Weights of a small class-conditioned spectrogram diffusion model: log mel input.
Rows from block 2 of a small class-conditioned spectrogram diffusion model, named by matrix and row number. Rows with one number within an expert belong to one neuron, the router's apart. Each number is 128 + 32 x the weight over its row's rms, rounded and kept within 0 to 255. All counts start at 0.
After each expert's rows are labels from the 100 clips, of 14976 (inputs lightly noised), where the router gives the expert most weight on average: "top examples" is what is common among them. Only what is clearly more common there than usual is listed. The data: chords played on synthesised instruments.
# router: router (model.blocks.2.mlp.router.weight, 64x128), inputs 0-127
# up: expert up (model.blocks.2.mlp.up, 64x32x128), inputs 0-127
# down: expert down (model.blocks.2.mlp.down, 64x128x32, transposed), outputs 0-127

# expert 31
router.31 [ 70 100 120 105  93 154  91  90 166  95 107 132  96 127 141  94 124  91 100 145 105 146  76 159  84 111 168 184  87 105 174  86 156 137 167 123 106 195 136  88 140 101  58 113  60 107  97  80 179 137 131 109 137  99 130 153 137 165  78 138 117 129 173 154  92 124 133 124 126  95  83 137  95 169 131 100 143  94 146 156 142 161 135 165 127 174  98  99 138 185 190 118 147 127 127  95 145 116 116 143 133  87 178  99 189  67 156 100  81 153 175  96 147 116 147 149  61 147 142 181 120 149 119 130 144 180  81 123]
up.0 [105 121 150 163 138 155 107 156 115  88 124 127 172  85 173 160  52  73 158 141 148  63 160 121 124 132 129 156 160 152 122 136  66  97 126 118 149 109 156 112 187 142 143 158 140 160 145 110 180 110  99 200 141  80 125 119 129 100 134  85 143 134 143 128 165 106 170 110 113 170 159 175 101 180 105 120 122 157  89 123 125  98 143  61 180 106 138 136 136  80 146  73 129  85  89 185  98 187  95 180 102 136 120 185 169 119 126  69 162  79 133  91  99 143 109 139  94 115  88  64 120 118 118 146 115 164 144 174]
down.0 [109  84 121 112  98 151 164 160 109 152 130 134 164 157 104 152 152 115 167  55  97 136 127 172  79 138 135 147 182  75 141 105 142 158  97 140 147 114 125 142  86 209 108  80 166  80 107 153 176  95  60  88 189 145 118 120 123 161 109 118 181  88 127 148 125 130 136 120 144  48 119 136  94  82 179 178 160 144 127 152 178 161 122 146 169  87 119 103 121 123 163 184 170 123 147  92 144 165  65  58 150  89  93 150 114 120 130 150 122 152 179 132 141 124 145 133  86 156 174 145 147 102 130 156 111 113 172 162]
top examples: arpeggio; vibraphone-like; playing: arpeggio down

# expert 4
router.4 [114 106 120 141 143 131 165 194  85 158 148 111 121  97 142 142 108  86 111 240 114  93 129 201 131 102 112 125 135 160 100 105 143 140 153 131 166  93 160 121 136 176  75 129 117 106 101 118 109 138 182 140 134  95 255 173 140 123 131 177 142  56 134 108  87 107 131 119 113  65  99 128 111 110 114  84 155 143 147  85 138 145 162  86 153  95 100 135  78 201 130 139 126 111 141 132 169 146 108 155 120 123 188 154 142 140 113 135  98 117  93 138  88 144 102 132 117 173 115 118 139 127 105 141 113 130 119  57]
up.0 [143 123 164 197 102 203 227 111  99 167 124  46  96 144 193  71 116 120 121  80 143 117  99 148 172 120 129 165 144  85 150 163 154 120 162 123 138 135 181 172 149 116 176 106 124  81 134 140  64 123 120 207 118 146 169 110 115 152 152 123 142  75 122  93 126 125 111 164  99 128  91 151 106 182 106 143 132 146 119 196 161 121 152 137 145  72 108 118 135 162 115 166 149 126  95 121  86 120 147  84 132 114 196 145 147 144 116 161  90 134 113 177 151 102 105 110 119 151 118 106 138 163 115 100 146 110 138  78]
down.0 [111 161 101  88 154  78 157 120 118 169 139 135 182 120 113 136 122 116 114 161 179  89 163 164 164 118 100 133  81 197 134 138 130 136 165 112 109 122 103 123 108 154 102 117 109 153  84  99 162 116 188  65 130 155 204 115 129 119 118 203 100 165 175  91 127 165 104  65 110 148 114  75 108 130 146 126 113 119 141 112 234 115  39 123 142 172 124 100  93 110 169 131  96 114 136 155 143 181  73  89 124 137 132 119 169 146 122  95 162 172 113 113 128 110 121 116 160  94 105 136 145 162  89 146 139 188 153  97]
top examples: vibraphone-like; square lead

# expert 54
router.54 [110 134 178 148 103 125 175 186  83 127 117 157 177  83 109 115 100  62  99 176 131 191 162 213  94 156 141 128  99 162 156 142 117 150 184 172 120  84 179  87 141 192  75 102  96 139  96  99 108 106 121  93 116  87 196  88 142 149 109 164 123  68 132  73  75 145 146 122 105 106 134 121 139 132 151  75 129 112 145 131 160 147 115  80 105 134  73 110  94 141 117 139 115 135  92 137 124 131 149 181 113 141 189 103  95 118 127 110  91 130 115 145  57 169 122 131 105 130 130 146 102 149 142 154 173 102 100  81]
up.0 [166 106 128  93 125 120 136 119 143 120  70 137 142 149 111 214 115 125 130 111 163 108 211 122 136 129 131 101 147 141 106 128 160 169  69 118 150 123 137 147 162 135 103 194 113 142 147 131 197  85 125  59 134  71  82  82  89 183 121 144 134 175 118 135  78 139 121 131 129 150 143 105 104 142  97  88 162 137 133 115 144 123 137 116 125 149 191  98 184 111 157 139 126 148 128 123 125 145 121 144 170 146 105  85 153  89  50 120 166 113 225 176  70  77 161 170 106 134 158 178 113 139 146 146 180 112  89 115]
down.0 [130 114 133 170 128 158  70 144 125 104 182 122 113 107  95  39 157 135 139 178 107 115 124 156 130 116  99 118  63 158 198 133 126 114 181  99  76 156 119  99  88 153  58  63 159 126 160 132 109 137 137 141 119 177 158 132 137  74 118 114 162  77 130 155 138 119 151 152  98 144  97 137 137 140  95 156  88 132 141 108 110 157 144  97 112  37 116 136  87 104  81 115 133 147 115 120 122 100 133 112  83 152  99 167 137 113 163 131  73 167 112  92 150 159  78 111 145 135  39 121 156  81 179 145  66 143 123 168]
top examples: vibraphone-like

# expert 37
router.37 [ 96 191 155 146  87 171 165  95 123 146 176 138 131 127 110 132 114 119 146  86 122  97 132  79 169 162 142 105 100 126 115 186 180  94 105 200 102 160 162 134 133 107 102 132  77 159 140 167  85 122 144 173 129 142  90 169  96  88 162 138 153 133 110  81 112 170 117 143  89 142  69  86 169  83 136 165 146  63 137 148  73 105 169 163 143 155 149 114 110 131 157 113 137 166 155 158 118 120 161 169  85 153 177 160 170  63  89 162 123 199 126 124 111 166 149 171 157 166 154 156  90 167 160 146 119 170 114 120]
up.0 [ 35 149 145 104  68 137  95 124 125 163 115  97 103 127  66  93  56 106 119 154 178 162 145 124 130 156 147 131 135  72 159 124 105 125 172 171 151  89 151 140 155 141 154 177  72 170 117 145 111 128  81 129 127 102 127 189 162  87 136  96 106 125 105  98 140 128 103 103  90 152 128  76 220 114 114 141 169 115 134  53 125 133 148  84 172  68 143 138 161 110 115  75 107 123 127 106 102 122 163 142  97 136 143 126 130 112 138 147 128 139  80  96 169 138  51 160  58  79 166 112 114 144 149 130 128 118  97 126]
down.0 [167 140 167 140 163 165 100  86 136 146  76 127 163  78 134 158 133 168  76  62 137 115 111 124 152 107 121  92 114 157 139 190 123 138  39 106 118 145 150 129 106 161 158 124 139 119 140  93 111 131 148 147  98 177   8 154 157 128 155  53 145 152 131 165  67 124 135 171 127 128 122 113 139 129 134 139 103 116 155  60  83 154 115 141 116 192 137 118 134 135 110 100 130 198 124 173 131  69 122 118 100 133 104 112 125 135 108 150 159 157 154 134  99 176 160 141 138 147  68 108 102 111 114 155 146 217 120 143]
top examples: white noise; pink noise; clipping

# expert 24
router.24 [161 132 135 167 132 171 129  95  91 140  92 164 153 104  66 147  82 191  83 155 101 195 146 117 157 151 137 171  60 127 162 158 163 166 183 109 131  96 129  93  98 135 151 160 164 125  53  85 163 148 103 114  75 140 168 139 121 115 156  94 102  67 140 133 126 120 132 119  90 151 188 113 121 133 129 107 145 124 144 149  86 199 115 117 109 170 117 107  94 120 101 122 110  86 164  96 122 116 103  92 134 154 118 136  97 140 146 196 180 108  74  81 123 124 142 106 115  49 123  97  83 114  85 138 144  90 143  75]
up.0 [159 127 174 148  88 156 182 106 169 132 123  99 105 155 132 119  99 157 103 118 112 152 168 106 150 116 164 159 107  61 167 107 163 161 142 183 104 133 166 103 109  73 139 110 150 136 137 133 116 191 112 169  87  93 178 108 114 117 123  82 144 144  88 187  93 102 104 153 109 152 139 179 102 140 156 167 135 104  82 173 141 145 126  91 168 106  65  84 115 104 142 182 184 105 179  61  98 115 124  65  93 136 134  95 175  61  74 118 140  96 103  92 127 139 116 158 129  97 142 123 115 121 116 111 173 153 115  56]
down.0 [119 137 170 141 104 197 124 149 110  96 142 114  95 132 123 182  67 141 147  98 109 127 140  98 171 184  79 179  98  89 103 156 119 119 146 126 102  70 148 130 144  13 100 109 136 133 154 124  85 124  96 113 111 154 139 122 129 124 143 121 124  92 103 185 114 106 177  88 100 204 113  80 112 143 131 129 165 139 127 141 181 105 103 103 160 117 132  95  57 128 108 140 125 101 199 118 134 165 118  71 126 118 147 170 155 105 134 109 162 186 140 137 111 147 125 141  81  83 107 113 155  90  96 126  37 152 171 128]
top examples: marimba-like

# expert 10
router.10 [ 65 132 173 112 145 122  87 159 166  92 138 166 176 110 137 131 134 148 133  92 106 161 115 110  83 165  89 166 119 151 126  92  47  65 153 138  68 111 148 111 166 114 159  77 130 149 113 165 132 131 133 163 131 145  90 101 112  83 116 109 117 163  92 121 158  99 102 142 147 145 144 163 145 206 107 155 156 111  88 123 192  81 110 169 121 137 187 143 143 175  90 164 178 160  60 120  80 170 120  85 109 102 151 149 127 163 178 100 114  80 110 138 191 107 144  86 179 139 149 148 126 154  98  99 149 103 105 102]
up.0 [123 101  86 157 133 173  97 150 123  78 131 110 138 126 150 154 108 115 108 167 119  80 137 183  57 150 121 113 121 130  76  72 130 160 128  70 116  94 123  79 147 151 130 101 152 113 119 154 118 208 137 145  91 172 190 119 175 102 107 133 119 122  78 151 150 141 167 137 103 175 131 176  94 117 116  52 118 117 101  88 104  75 135 103 114 107 121 172 134 122 131 183 154 158  89 174 100 141 102 103 116 129  56 177  86 158 127 125 109 159 114 155 156 108 109  95 154 102  40 118 134  63 134  58 138 114 123 146]
down.0 [104 109 113 154 124 131 110 137 168 109 175  96 119 147 102 102 144 131 119 174 105 132  81 114 191 116 115 152  71 138 101 135 118 124 215 117 129 136 123  92 144 187 134 119 103 110 136 132 119 164 131 104 147  73 204 117 104  81  68 139 145 117  95  98 155 138 131 143 122 139  87 142  84 133 114 191 103  89 185 122   3 171 130 141 157  97 106 132  72 144 137 161 121 163  67 132 114 135 156 154 134 104 120 142 144 134 130 114  95 122 161 127 133 121 107 121 113 131  77 133  67 113 178  64 133 212 127 174]
top examples: clipping; text has "clipped"

# expert 44
router.44 [ 87 136 163 129 105 121 100  71 145 149 106 146 116 176 158  79 144 149 170  85 163 173 157 141  68  64  63  56  99 118 104 144 155 103 118 207 118 143 132 159 111  95 132 113  98 184 148 143 100 132 155 169 165 151  93 120 103 112 167 153 140 149 119  87 109 156 143 128 104 132  97 144 155 104 131 142 127 109  96 111 195 111 127 166 101 156 166 124 101 140  81 159 140 209  70 108 132  92 158 126 147  82 125 138 115 126 130 128  60 195 186 199 127 101 173 155 163 148 141 135 137 134 159 146 137 101  90 135]
up.0 [115 122  90 152  77 143 119 131 140 142  80  91  70 147 152 130 134 127  70  79 175 107 115 170  67 127 135  98 131  63 133  97 143 113 166 149 182 144 176 180 176 107 131 131 108 108 126 191  92 170 163 138  90 138  78 189 146  81 137 128 193 148  91 173 108 172 120 176  88 169  98 122 156 189 107 150 133 142 130 104 162 164 132 111 142 111 134 129 180 117  92 108 137 137  87 165  89  74 152 120 121 119  65 125 139 119 130 116 104 150  92 113 133  97 130  97 129 121 129  91 121 156 164  89  73  85  49 149]
down.0 [ 98 158 169 141 113 102 116 133 141 131 172 129 140  85 136 124 141 141 163 141  90 116  60 138 123 104 134 162  96 205 187 158 128 123 114 108 166 163  98 167 161 229 106 106 149  89 160  69 147 134 124 107 121 154  47 146 103 171 123 119 116 118 157 157 126 127 128  68 124 148 183 104 105 153 112 113 156 136 152 147 123 121 109 112 120 151 125 145 141 108 118  71 155  72 177 143 176 168 120 156 168 147 126 156 177 110 126  93 168  84 130  85  91 141 118 133  70 152 131 116 159 142  69 155 191 206  96  89]
top examples: clipping; text has "clipped"; string section-like; mains hum

# expert 62
router.62 [ 85 140 140  98 131 128  75 102 108 105  97 166 150 159 120 135 122 139 162  83 156 169 198 155  76 139  87 118 126 150  75 155 143  78 173 148 134 132 127 132 156 103 156 123 100 159  56 152 123 113 139 140 146 148  88  90 134  84 144 123  90 117 113  71 124 130 149 156  99 193 128 130 153 215 115 129 142 136  63 111 195 101 122 160  87 140 166 187 109 156 104 123 130 190  65 124 114 136 140 107 146  83 156 149  88 122 145 122 102 160 178 198 167  93 164  99 132 112 171 182 103 166 127 109 129 105  77 115]
up.0 [149 124 155 132 119 139 164 137  92  98 171 154 164 124 117 135 153 141 142 105  82 128 101 115 205 210 188 156 117 148 148 198 141 146  81 123 146 143  94  89  90 113 122 158 161  49 156 105 156 148  41  95 109 146 131 127 152 140 144 187 143 113 140 141 156 121 133 117 176  81 139  71 107 124 126 186  82 160 185 172  75 131 173 130 121 163 118  69 140 102 118 143  80  84 149 165 110 130 118 130 116 176 146 177  81 108 137 178 163 166 108 102 135 119 122 118 114 128 122  88  96 138 164 155 127  89 171 156]
down.0 [102 123 156 133  94 138 128 106  99 113 175 148  99 130 139 107 157 141 142 141  91 104 112 122  80 179 115 102 170 119 157 139 123 132  33 151  87 153  94 117 139  74 116 120 146  64 119 123 111 109 139 116 101 117 170 132 175 230 146 173 137 158 141 189  80 141 150 158 181 123  88 126 172 100  90 112  91 150 102 162 169  73 162 165 153 104 116  60 179 110 124 123 155 142 105  92 118 142 153 187  79 134 143 190 125 123 126 100  92 129 146 133 135 132 127 136 210 175 144 120 155 108 123 125 147 117 207 110]
top examples: clipping; text has "clipped"; instrument: square lead; mains hum

# expert 52
router.52 [ 93 161  62 183 117  79 156 158 125 146 172  89 103 106 109 152 144  83 154 163  84 121 117 148 172  84 136 122 152 105 119  61 127 155 128 118 144 128 147 158 100 199 157  97 194 109 146 146 155 176 150 145 138 138 197 158 120 148 156 122 201 137 125 148 125  89 121  94 161  59  86 118 100  44 125 109 190 130 111 124  75 142 181 121 130 131 125 108 155 137 134 146 126 128 157 140 124 133  30 177 120  96 159 158  93  97 137 129 121  94 119 127 123 156 126 140 129 145  91  47 156  96 171 122 132 107 121 133]
up.0 [182 116 163 118 176 166 168  85  76 129  97 130  95 204 154 187  68 126 114 162  89 146 108 120 169 121  99 145 153 127  94 110 149  82 111 127 134 127 130 153 173 120 140 180 147 114 171 197 167 161 171  94 133 153 107 127 112 124 170 123 169 135 152 149 118  82 109 136 133 126 117 137  97  62 105 173 177 161 135 107 105  69 125 134 213 131 118 103 136  76 109 133 103 110 180 114 147 137 118 114 140 166 152 141 179 104 177 130 154 141 165 137 122 102 128 117  95 151 117 136 199 111  86  85 159 144 176  51]
down.0 [159  73  99 110 169 224 160 101  97 143 169 155  85 103 162 197  89 161 132 154 107 109 107 166 107 161  11 131 129  65  86 157 127 173 175 153 155 106 116 122 140  42 104 115 153 149 143 133 165  84 144 110 124 117 178 128 113 129 117 135 154 120 120 148 106 121 142 107 123 130  91 144 154 119 169 128 165 176 122 156 218 109  89 119 169 124 108 121 146  96  82 114 115 128 171 190 163 135  85 148 115 144 129  97 131 130 129 149 126 186 120 125 152 141 130 153 144 128 142 122 180 172 106 121 112 114  99  97]
top examples: arpeggio; the note C#; vibraphone-like

# expert 1
router.1 [101 166 116  97 123 147  99 139  72  87 106 146 149 161  61 177 116 134  87  91 119 177 182 169 115 208 144 173 125 135 153 160 121 118 171 145 103  97 155  96  87 118 126 160  80 149  52 132 108  82  32 117 147 153 126 140 191 107 149 124  83 114 133  85 129  89 135 176  95 140 108 117 146 198 153 141 162 146 102 142 162  99 130 169 146 136 134 116 128 117 121 112  83 163  88 117  96 120 132 109 104 119 206 140 131 111 195 141 111 136 112 142 180 120 119 154 181  55 157 126 112 149 141 151 143 106 134 120]
up.0 [155 108  93 179 162 118 124 117 106 143 136 112 125 158 117 175 135 164 146 127  64  89 100 129 180  95 126 169  59 124  93 108 124  48 145  98 106 144 155  72 137 114 109 130 167  82 159 218 195 151 143 135  71 128 193 150 105  99 145 103 171  85 137 163 102  74  68 107 165 137 105 111  98  98 122 194 165 203 142 110 122 134 132 138 103 138 146 182 137 148  79 104 113 128 158 155 141 145  63 137 130 156 122 124 113  97 140 139 111 117 100 103 159  95 122  91 109  92 122 129 168  70 131  99  91 131 136 129]
down.0 [ 77 118 102 184 158 175 126 113  79 131 140  98 190  91 114 147 149 168 115 167  68 125 122 215  91 107 118 155  67 114  95  57 133  91 144 119 145  97 191 103 154 148 132 118 106  81 144 188 162 101  92 135  69 104 191 126 102 144 112  96 154  85 164 104 146 117 103 162 115 124 113 134 114 124 152 138 152 185 119 119 133 143  71 159  67 135  97 108 126 184 173  73 106 156 131 111 133 108  74 181 133 153 143 116 123 100 123 122 108 122 162 102  90 126 154 139 110 100 155 123 136  51 150 132 149 171 143  97]
top examples: white noise

# expert 30
router.30 [114 157  82 131 137 153 125 112 106 111 113 124 141  62 138 128 135 154  79 117 139 157 137 155 121 124 125 130  91 129  84 212 138 151 151 135 157  77 166 108 153 106  68 136  75 170 111  93 143  90  40 130 152 107 129 130 120 122 137 118  94  80 137  68 155 122 125  99 101 122 108 119 159 147 179  80 115  99 155 138  38 154  77 141 130 143  70 121  66 135 135  92  86 125 153 109 150  98 178 123 152 113 114  83 116 113 113 138 119 162 131 112  88 194 132 172  86  95 150 125 123 125 125 188 110 232 153 105]
up.0 [119 119 100  66 144 101 182 123 171 137 125 126 118 202 138  94 136  90 100 150 155  93 118 112  95 130 137  88 136 177 154 118 130 165 116 149 145 162 141 182 193 173 129 139  85 123  97 131 127 146 101  42 153 181 125 108 128 192  92 114 131 132 169 104 109 141 142 157  83 138 144 160 128 124 173 136  90 108 111 115  79 125 100  23 133 177 120 228 107 115 134  63 118 114 106 137 120 109 104 159 190 158 119 147 155 127 141 143 117 113 101 196 128 136 152 101 146 160 119 168  51 138 118 134 127 121 136 137]
down.0 [115 159 141 148  98 120 110 124 103 112 117 149 140 158 107 139 141 147 181 146 103 163 142 134 130  89 196 163 169  84 110  88 142  99 131 115 119  93  65  63 109 112 160 125 174 116 120 138 135 126 191 176  91 120 169  90 104 101  72 174 194 146 119 147 124 155 178  99 103 119 135 117 199 141 177 106 114 172  95 156 179 114 145 208  84  54 102 107 155 133 120  99 125 116 101 131 108 185 106 114 127  65 131 145 121 112 104 108 137 155 160 130 146  73 145 129 153 164 167  86 162 153  78 121  86  77 160  94]
top examples: arpeggio; organ-like

# expert 53
router.53 [140 154 135  88 162 137 105 160 156  48 108 104 156 134 155 178  85 149 119 103 132  79 154 122 151 188 149 197 145 142 123  83  92 109 165  78  96 131 133 145 108 185 191 144 122 120 128 158 129 110 125 140  77 124 113 100 132 106 136  61 115 147 128 107 164 141 122 194 101 196 137 171 105 223 133 124 132 168  64 113 149  94 113 109 133 125 115 150 173  98 134 113 138 112  73 141 127 140  99 108 100 139 102 180 120 152 135  91 177  66 103 126 148 100 130 144  86 127 132 139  85 102 119  47  96 142  81 154]
up.0 [173 111 109 100 158 132 168 149 125  59 178  34 141 176 133 139 118 131  71 174 132  86 124  96 111 184 138 136  98 184 130 114 108 159  74 111 124 179 150 126 116 114 155 143 105 111 200  99 142 130 108 120 129 174 195  89 124 167 117 102 121 155 138  63 157 145 127 110  76 119 130 137  81 183 181 127 103 175  85 123  66 106 118 111 139 134  99 144 162 152 130 103 103 143 153 116 160 140 124 161 193 150 145 165 157 151 178 131 175  91 108 115 151  79 186 141 105 101 154 137 137 124 164 104 125 146 156  79]
down.0 [160 143 119 105 136  93 199 135 134 110 136 169 202 147 198 133 133 108 129 138  69  40 166 170 138  82 124 143 144 180 182  90 130 147  96 129  95 137 122  93 198 140 104 123 114  86 102  65 128 147 111 122 111 168  98 104 135 139 105 137 125 114 166 145 125 115  94 218 137 164 130 141 142 138  89 116 167 148  85 140 175  87 115 116 111  64 151 142 179 142 131 125  93 119 141  56 135  71 103 150  94 109 134  88 107 130 107 167 127 156 138 174 143 175 148 147 155  90 171 115 157 145 128 188 118 139 143  93]
top examples: arpeggio; clipping; text has "clipped"; playing: arpeggio up

# expert 51
router.51 [102  85 113 211 128 144 130  96 139 173 125 114 151 102 159 158 105 227 146 155  92 104  90  73 111 110 107 142  85 119  94  43 106  77 134 112 127 147  82 106  84  91 164  82 185 132 124 107 138 129 145 158 119 123 123 188 128 133 163 167 117 144  94 167 170 126 192  87 132 161 142  73 123  87 110 135 141 102 111 181 137 135 147 182 155 133 127 110 127  85  88 167 149  94 188 102 130 161 139 127  96 136  96 163 131 152  93 128 150 131 123 105 155 126 122  72 165 125 130  90 143 143  37 156 140 140 140 142]
up.0 [122 103 102 130 140  34 115 108 128 165  76 174  81 179  97  62 112 121  96  98 140 144 133 112 119  78 142 156 121 142 177  80 159 100 146  78 137 135 106 159 113 146 181 144 180 132 145 165 155 143 112  73 127 145  47 109  91 113 151  76 121 162 159  50 161 149 130  99 177 121 162 194 156 103 107 163 164 138 113 177 124 202  97 114 107 104 137 115 141 121 131 154 126  69 124 128  92 133 106 136 127 125 151 145 139 116 125 178  85  88 126  95 150  99  72  87  91 136 121 108 126 190 107 109 126 106 133 104]
down.0 [132  97 106 130 130 151 116 108  68 159 135 145 105 113 164 156 116 148  88 152 130 141 115 168  94 109 119 104 153 109 206 113 130 114  85 123 129 115 190 148 146 216 115 104 135 118 116  71 101  75 161 141 125 129 144 123  51 151 127 155 110 152 139  91 123 129 110 163 109  59  67 201 135 149 139  61 114 130 155 121  73 115  76 149 130 128 140 117 149  93 138  42 105 160 103 154 168  90 148 210 136 128 124  90 143 130 152  91 108  62 131 128 112 132 138 148 170 145 169 123 146 151 113 183 122 175 164 169]
top examples: marimba-like; vibraphone-like

# expert 41
router.41 [ 98 119 171  90 120 133  83  81 148 117  88 169 111 177 145 136  97 162 183  87 122 154 196 128  92 121 108  99 141 115  59  92 137  85 128 149 110 145 107 115 136 132 159  96 120 150 122 141  92 110 159 159 140 128  86  99 147  89 183 113  96 152  87 103 173 164 140 146 120 177 137 127 140 196 125 152 121 139  58 125 186  81 130 158 115 143 146 157 127 107 121 137 163 152  53 120 132 119 169 124 139  86  80 128  73 146 124 114 100 180 189 188 149 102 139  71 164 157 173 185 128 136 106  83 117  97  80 172]
up.0 [144 113 114 110  81 109 124 100 172 181  82  78  71 143 126 101 106 159 137 120 143 127  80 112 119 157 129 119 150 115 163  74 149 138 139 162 163 151 135 121 165 141 148 113 156  76 136 175 175 203 144  93  92 146 113 149 138 146 116 106 147 134 125 129 143 184 105 144 134 121  95 129 139 134 156 161 144 146 122 116 114 168 138 134 164 108  97 153 197 119 128 110 155  56 133 111  67 123 152  84 131 144 129 122 118 105  98 190 153 111 106  77 205 108 143 101  76 112 161 145 100 197 151  57 125  24  64 121]
down.0 [130  97 124  91 109 160  94 127 101 106 170 165 169 103 148 185 100 135 128 108 120 122 127 171 118 136 138 142  94 163 179 144 140 119  95  92 110 103 173 141 109 201 127 119 151 124 153  47 113  78  82 116 159 154  64 108  81 166 146 171 124 140 109  88 147 130 103 177 139  97 102 115 111 131 162 126 112 115 108 143  53  38 172 128 181 140 116 138 153 135 122 109 107  95  83 161 170 127 139 164 109 145 145 176 151 116 105 120 127 108 129 115  95 133 163 183 104 164 166 154 137 129  94 113  78 211 211 157]
top examples: reverberation; text has "reverberant"; text has "room"; clarinet-like

# expert 21
router.21 [ 83 136 120 122 124 138  89  99  80  80  92 171 133 178 129 130 132 170 116 100 164 185 185 156  54 162  82 111 109 141  73 188 124 118 193 154 131 106 129 121 138 105 134 120  97 156  72 127 130  81 100 154 121 130 110  99 134 109 173 154  97  84 148  71 112 126 150 163 104 170 115 129 182 197 115 106 139 147  99 136 165 107 138 165  72 168 161 156 102 150 105 117 106 196  63 130 112 147 174  86 137 129 140 134  63 165 171 136 121 161 148 144 166  93 158 101 162  82 193 114 135 118 129 145 146 112 104 113]
up.0 [189  28  71 142 157  92 169  91 149 161 139 113  94  97 144 121 124 139  83 125 172  58 160 127 150 116 137  87 106 111 127  99 120 174  96  79 133 128 138 144 146 121 106 126 140 153 136 114 129 150 131 136 115  73 133 114  98  94 145 132  96 173 163 135 128 105 105 128  99 170 140 192  57 111 113 142 134 119 128 176 140 167 164  66 133 115 150 138  98 114 103 159 171  79 172 100 202 105 109 124 131 193  61  95 181 150 168 156 135 137  78 135 155 145 179 116 172  83  93 125 142  89  91 156 138 139 124  96]
down.0 [131  87 118  49  99 127 132  75 124 149 162 170 169 129 124 123 135 142 105 126 187 157 145 165 168  92 142 145 168 116  97 136 115 135 121 160 162  98 141 135 150 110 109 123  94 175 196 115 101 143 193 124 101  83  66 128  71 110 124 173 132 147 117  82 202 110 129  88 112 132 107 179 130 122 154  74 141 115 160 162 210 160 144 113 109 149 165 111  88 113 127 139 154 121 109 165 186 122  90  92 201 118  83  78 148 131  98 166 162 130 114 120 104 122 170 160 152  72 146  62 150 154 149 153 125 164 156 142]
top examples: square lead; vibraphone-like

# expert 22
router.22 [131 144  90 130 117 172 158 165 128 180 167 109 132  85 137 113 107  87 128 169 138 158 156 187 103 112 141  88 138  96 138  93 165 184  84 153 210  96 203 184 135 203 106 118 117 162 156 122 114 178 147 168 185 147 139 126 101 150 137 141 191  97 114 115 139 122 120  90 143  66  90 115 133 137 164  83 142 123 154  67 105 155 130  60 127 127 142 116 133 161 141 121 129 128 159 135 140  87 102 141 182 100 118 118  93 131  75 135 103 167 123 135  74 145 132 194  79 171 118  91 117 128 182 105  83 106 112 149]
up.0 [103 144 171 134 145  60 192  96 154  76  91 139 118 105 133 104 124 119 112  97 144 112 160 114 183 121 128  78 170 158 134 105 104 170  81  95 192 142  70 165 131 141 132 146 122 128  70 110 124 190 122 122 195 171  99 144 167  95 138 181 134 110 144 135 120 114 146 159 137 154 150 104  99  85 111 129 135 111  65 110 124  85 154 120 165 157 121 132  91 137 135 158 138  84 118 105 187 175 125 106 110 108 158 211 175 133 121 192 160 143 115 138 129  79 168 128 111 176 165  86 122 166  63  86 116 122 148  78]
down.0 [117 103 119 191 176 214  96 144  99 151 189 123 132 141 134 131 113 188 121 125  82 113  71 160 111 121  75 190  49 146  95 160 148 144 183 173  89 135 133  99 128 119 137 128  73 100 177 144 122  90 148 135 114  60 145 170 119 110 126 132 124 128 114 145 119 156 104  73 100 135  86 104 125 121  96 193 137 147 163 159 222 130 113 123 110  95 126 138 125 148  69  85 138 125 129 140 157  93  98 147 135 137 117 104 162 144 100 115  98 117 117 109  96 122 101 145 131 111 123 150 133  87 119 195 127  64  75  75]
top examples: arpeggio; mains hum; playing: arpeggio up